config.toml
encoder_arch = "vit"
model = "contrastive image-text model"
dataset = "dead-leaves pictures: piles of overlapping shapes"
train_examples = 72500
image_size = 64
crop_scale_min = 1
horizontal_flip = true
tokenizer = "word"
vocab_size = 39
loss = "softmax"
embed_dim = 256
encoder_norm = "layernorm"
encoder_norm_position = "pre"
encoder_activation = "geglu"
encoder_head_dim = 48
encoder_fused_qkv = false
encoder_bias = "all"
encoder_qk_norm = true
encoder_parallel_block = false
encoder_moe = "soft"
encoder_num_experts = 4
encoder_moe_every = 1
encoder_expert_mlp_ratio = 2
encoder_slots_per_expert = 1
encoder_shared_expert = false
encoder_patch_size = [4, 4]
encoder_conv_stem = false
encoder_layers = 14
encoder_width = 192
encoder_positions = "rope"
encoder_pooling = "class_token"
text_encoder_causal = true
text_encoder_width = 256
text_encoder_layers = 10
text_encoder_norm = "layernorm"
text_encoder_norm_position = "pre"
text_encoder_activation = "swiglu"
text_encoder_mlp_ratio = 2.67
text_encoder_head_dim = 16
text_encoder_fused_qkv = false
text_encoder_bias = "none"
text_encoder_qk_norm = false
text_encoder_parallel_block = false
text_encoder_inner_norm = false
text_encoder_positions = "learned"
residual_init = "none"
optimizer = "muon"
muon_scale = "spectral"
learning_rate = 0.038
momentum = 0.95
nesterov = true
orthogonalizer = "polar_express"
adamw_lr_other_params = 0.00077
max_grad_norm = 0.5
max_steps = 3400
batch_size = 128
epochs = 6.0
lr_schedule = "cosine"
final_lr_fraction = 0.1
warmup_steps = 60
weight_decay = 0.0
adamw_weight_decay_other_params = 0.05
Rows from block 6 of the image encoder of a small contrastive image-text model, named by matrix and row number. Rows with one number within an expert belong to one neuron, the router's apart. Each number is 128 + 24 x the weight over its row's rms, rounded and kept within 0 to 255. All counts start at 0. Numbers have three digits each. After the name is the row's rms in percent of the matrix's.
Before each expert's rows are labels from the 100 images, of 14976, where the router gives the expert most weight on average: "top examples" is what is common among them. Only what is clearly more common there than usual is listed. The data: dead-leaves pictures: piles of overlapping shapes.
# router: slot weights (encoder.blocks.6.mlp.router.weight, 4x192, trained with AdamW), inputs 0-27
# gate: expert gate (encoder.blocks.6.mlp.gate, 4x384x192), inputs 0-27
# up: expert up (encoder.blocks.6.mlp.up, 4x384x192), inputs 0-27
# down: expert down (encoder.blocks.6.mlp.down, 4x192x384, transposed), outputs 0-27

# expert 2
top examples: cool; small pieces; bar
router.2 129:121133128084133150101108124081171151139160103142103137096127116113131122077122123156
gate.0 133:146138108132125130138148155126105124154094128104143096148166113166109134084114116093
up.0 107:158151140095138075120127095137148141124120128127137110112119140120134089107128148122
down.0 116:079118150146126121114126104107167155119128132093155138119150113088103136097124120126
gate.1 113:148125132128132141117156110100127159164104147126117156096141157146083167131118132103
up.1 121:129124097142103116142152111127121086114145121139091121139114098148167118148114156127
down.1 123:101112157071131143123114137127122153166148135102137119123103105089065135116095103096
gate.2 150:121147144137124147086155136140160119125091115161117146161122113128137121119145151133
up.2 123:094091149108146121139168135183129136163106143163097128099119118115141152134098121096
down.2 143:108156095126155145142100121091153146135124137107105158138136088101110097130134123162
gate.3 051:099185077159116108111129106106126120114128112107148141135131133160162102163115140130
up.3 058:071136125126131150129130145141100152157105131123128144129139125173140111112134097144
down.3 050:147107135137123141136153122093114144147124156133120133110128143158095135097166098152
gate.4 078:134135127155104145128176127138112174163104091130133133176089118129134154112102130113
up.4 077:106097157106125120109129132124120140128140093133145156147135115111182123143112098130
down.4 063:132102147154121184144161150151163112132148153088123132125113103126105139154109065154
gate.5 101:108085127134131130134150121127111110106135139132158096107152127123120156114104115092
up.5 090:111070117106143140106133130123104088167157143142195064118165089113118162136139124114
down.5 091:121093090142158162128117130103154108143134092117114097117128119117116134163129153109
gate.6 109:112125150146162131199116138151126137110141132137148119131104161144154123111144123148
up.6 112:130144119099104101144125088156118123080119120110159132124186097127105116135149126110
down.6 110:120135158141149123093136100124156105099187179123127123138135126145117101097114087133
gate.7 101:155141100079101118151151100110073089159120095078147111092119133152117147137118141081
up.7 110:122110147150111118111109121129157128136133144117160093167138139119105127105113136119
down.7 110:160117155120132100143121087141089158138105126099121077096097158128106094130111120126
gate.8 098:147142118099112132113153110119138154148132160085108118160157140113148100170151139125
up.8 110:105134100159109157160126111142139118118105135094130110168171121088166109111138122160
down.8 103:091134120111095157101120141135138149169161169120108128078115144115122143118099135090
gate.9 114:140118121114127171124128109118089107159123111118113096095125106142112107138113123114
up.9 111:142130169131105109160147103106133113102106124105102154113113139101077164130129127107
down.9 104:118121145104111122125066154134131151166140115113152148146137124121122143106107149142
gate.10 103:147130134155115096107128166193099145094118109118134140151151166116112143110101139139
up.10 096:100150109102084124110127148122143164107165127164120161118098153153153102161085132095
down.10 096:181128121107129075133177128120097131136090108107128130185114147138131146162103122117
gate.11 089:152142165148096084115170086163089134128129108130154159153115156127111102132121150111
up.11 088:170153188110101119089123120118160155132158137124107175116112136117109165147075119110
down.11 098:095094194180117079146103115176127135119063124120134143136171100150156124107154130092

# expert 3
top examples: warm; large pieces
router.3 089:144143145113150169128118149100139141140136088083152112118106166095099112085113134138
gate.0 105:110176122095112129124139107160106065129124157148117107168131124124164152141100107118
up.0 101:150135174166126153098111163165130108117103153150113158132128107122119067119129090128
down.0 098:108180120132148112131181114137116099134132141157138117116120154141147177100174163134
gate.1 085:113135159142077117130096111142138081139133134176137104087144136142135143132164109124
up.1 076:135117113127141081152098096146150080100114146150092160129113126160089164153141159120
down.1 078:135106103124129128116145122142126148136147127129121133130080131097114129091176156148
gate.2 106:133149151116104150120153118150115136126126133162099120133097086106123121151115140106
up.2 103:146124108174122115146138147134081108142132138124141119166158116118175166099128097133
down.2 107:130130136143125135072129105118126138118085102149166172132122148147122129089122116129
gate.3 120:134128136076083151150120143131158136107131150164116132100100168092112138085119131095
up.3 120:115172126154137101160107169127138081151104124155110124084146141120099117075154143100
down.3 106:169101147147131153151110122153122111131114130140102176151098142138113132124161133131
gate.4 110:140178120120147177109129138097145136122104130124138151144136137101131111155131132118
up.4 104:098137161115137126135169119147108153100125111159157129093140143118152118105121094117
down.4 109:103135130135141141186095084140115156098139145104112133179101089090124139127084119116
gate.5 094:108146155149099128155127079095148148137141133099158146146120150143115151147115116161
up.5 095:141156127124103157074115159101126144148117135105109138123120108125149169110131145154
down.5 092:137113176102140118104132134127090166133117143161127113117159091143164147146170099103
gate.6 103:151184079120076161106117094150103117109095114134142129123148129099156124130139123118
up.6 109:131159140120100116116099106098124142104120117130114145119130165174130129147160168123
down.6 113:125148128162092131134168143120109153134136164166127138103163127152097147092084116064
gate.7 084:165132151133100128105110172129180116136124087102138134146090102103108145114118130134
up.7 088:154069142117117160144187167104115085090086160150111151127168142143144096114110097147
down.7 084:158130161106120112130132103119086150120140128137125122111150152142138158090116154111
gate.8 087:141146114162127115134148078131128127160108145139141127168113135125095123121099127109
up.8 094:106122113094126161131122121133103094127128116124107175118122147120184123183143135154
down.8 090:173138150122117119155126118104127111102166134124119144154132159130093129114184159152
gate.9 107:125132123125119163115138119121123096114134125139093137161111105087123195117141118118
up.9 113:119088138107103173127119154145138125147112134157124139128144186156094127168148119061
down.9 116:097088154161161162082122103102091103114079127122102156134091133106157123162101129129
gate.10 135:103113135108104128166165128124139146177163103146161103090102153161149142102116140101
up.10 117:145148132108150157127157124131164163156108083131110119128080145144183162142126153146
down.10 118:137085145139122120112161117165163135088114146131166112125157082111136169125131147155
gate.11 091:145174163158123089143111095182136138153102139091101120141164105122164110111102122126
up.11 084:134140152121103092096139139111117156152096119128124111080111113151142123136124121129
down.11 070:139138078162081145142111078107123119120107171117142150087133128123148124119123160118

# expert 0
top examples: earthy; large pieces
router.0 095:066126128117176127157118127143130159111104099101127144117137141130103114121135160162
gate.0 088:089166144129117102084152117132095114103120147062112137160143116153133156114090096107
up.0 090:162183134161141064105145115118129097121113096118127132124140133138148142103107107122
down.0 089:097144129118123156156101149127110128159085116124144168112103112139109138144096127142
gate.1 119:101159121098097093108130146137202097125122106159123163190136145111100128159151151146
up.1 118:114129097161140126132142115124163144139136100147160128151148153125103151118163152113
down.1 123:125138144134133144081089183140137147144119128092087163174097080130122121139121159097
gate.2 058:119183152128150122133124139112107133100114160118121109122146121126131117136141099102
up.2 064:132147125105158111121114093124128136112123134122101128100069101127150109163127117157
down.2 056:133113111162132113141091136126167168161091115122158129122130145143140131127100151153
gate.3 091:132140095198136143162153137140127142120156103138111131127174163102131091106148117109
up.3 082:131103123149159129101110086117067118103103132130131128145101120169115126091162087155
down.3 083:151085116116132156134104132077106104149105114167145108151112100104120141132139126119
gate.4 113:138144136132148093152143084128157158125148124113143181119146126143128103159134120155
up.4 120:113134116148136095109148129115122154136117121127128154140107161173128121156106117115
down.4 126:147133141178128135094099168133171116099136119140104089127088137159072126161113120094
gate.5 086:132097091134091122158106127115096138183086133127145139105121120116126113115120101109
up.5 091:077086120135116170161111151115133091122102149124151125142155090082131090127115134108
down.5 100:135123098091118115145136096099130128173102145158129119135102159152091116126086111109
gate.6 094:135147130080116171094140151109145145125076130149133121118093133108140116092130115107
up.6 101:162138114125125144111137124137165124164132144155123164144116123129130154111124118122
down.6 098:109137123097148116122079167119150092124104156149142081127144122121129097181164146127
gate.7 118:139147110113062167226137113145116105136136129136129151160151131138067130126129189176
up.7 114:128168139138100161083119108091098128106148141123136106107146067150137113148166132121
down.7 117:124103147183115133139112121142111151138125108123117131140145116103140108096148142127
gate.8 095:126107127113126156131162142121113109140137106149072145157145097111146118161096136109
up.8 100:147182153148135097107096164150141116122137117133105135088149152113137144123147105113
down.8 102:127140094124167126158146161108119153117166152121138148116114128133133098126135130142
gate.9 078:084122149104114122108071116154122120097113159112184105118150096133086086130104153093
up.9 071:123167166124104126111070115164130129116157129091092118138160110105122145099133156115
down.9 076:135101082118134130132123076126165104139148138151132117116130155128135163105134103157
gate.10 108:137130106146147089110117081123126153113115104134122139083153176147147123086106135134
up.10 120:095101119139071161112124161111109135148160137162124137137112138130105144134151113111
down.10 137:124170167105134095146120106117125146127101099122114145131120113128180122134162121148
gate.11 101:139134157144125132121160107104085124118140152107123135135148182138099112136108123098
up.11 107:152124092137104136116153141116168108147123105107129194140137160126105116154161093163
down.11 096:126097120121166132130164144141126114143144122135114134131133158128121119148126107160

# expert 1
top examples: large pieces; earthy; vivid
router.1 080:084132129172148130102115123118137131077088093120165126150102127140135139073162116149
gate.0 104:133138119115087056110119098124112149171124111134084143132148123112147109127150141095
up.0 099:123106088113081089144152141112110147129100102138112155093129173096114129151168127118
down.0 092:116105174106175162144097127097153126121108087143190109107168088132136111159150161177
gate.1 090:079184083130104107174166169116108109140138125162138112073108141102127159147110162147
up.1 094:143164126168190082139120120090137176123102115141145115131148137126124154086129111136
down.1 096:141140096089134096157084112180132141173164151111172105100118123156111160122106115114
gate.2 089:094145147105132120114103098113135138040106151140146116155146123119146171171140104111
up.2 089:082158133140125131127110103145117145088166111122146135107142141166133148092163130107
down.2 084:138103139105152100098099120128094124130141172122164113120132117115144114132088127140
gate.3 092:105124158132137114111172111142137111094113121159119133146099128123157139111117164136
up.3 088:127139140167113064136183148131193125117135126140105080141110118097103182134157162102
down.3 093:107136104101139153125095146089150084126161105147136129136162122139129136143119117122
gate.4 114:142156087180102098134119119102137111112134068143141134098118131112160164149133101077
up.4 124:149132131133146136135118142103119136122129136154147092146115138142127131146146092126
down.4 109:125144159106138122111119087147171159104114165128135152126126094141086098107147122155
gate.5 088:151146155133131113125141141143171111153144117121149119134154145114154100177080140097
up.5 093:137127119129136187104109156105120170151119113102128171084098150129120190094164145099
down.5 093:148114107130119128111131093113138153109115114163117127135112113111111128131164109142
gate.6 076:124101173140117176108158107119148127117131145119118089130139104131130107136126096151
up.6 075:149144097112136136115157144162134106082102121111089152138153117135144155129181120173
down.6 066:128168087131193128134137104128162172081123141134155135138172129119160091093151167151
gate.7 096:118110118145130110136099105105142125098138117084086127084145103095158102141157103137
up.7 097:137118108148109110110116095083175146099138141100112095131097122087126119145148136113
down.7 096:164158162092076097127139115145112122097115124110116122134155129097159096130140162123
gate.8 086:124135120129083120133115142120133140122097172137137119112138124154141143166119147167
up.8 089:110166144089135107152130150119093160118140118101108126101122117120089130125110113158
down.8 084:094138131111107131116129091081119119085130113121140140101144092114121094092162116128
gate.9 106:142154102126091153147105124150139100109126184162149120153161085123104096158154126138
up.9 093:176128115159110137103113147105095087124136115071135137164123133093111113144135137157
down.9 100:178135105123167101105114135142161137137082108164112139113100158076100110080096161135
gate.10 095:100170145136115146116142106157144138133101149133120113162103141135093089112151104159
up.10 099:051141139138150109110134127143126144150108150109113114152092095139154150140124079137
down.10 090:093110127121100131158146157116106140116148137125150168115155153104116122127124156117
gate.11 107:106144155112130090118125088167158109155139111121106138137136170125108133122115163090
up.11 110:130083154139116112117114128097143139145102125191132099131132119116141096132169138108
down.11 108:148105113105130147111155168156121108085149118077127141136111132137149166104115102148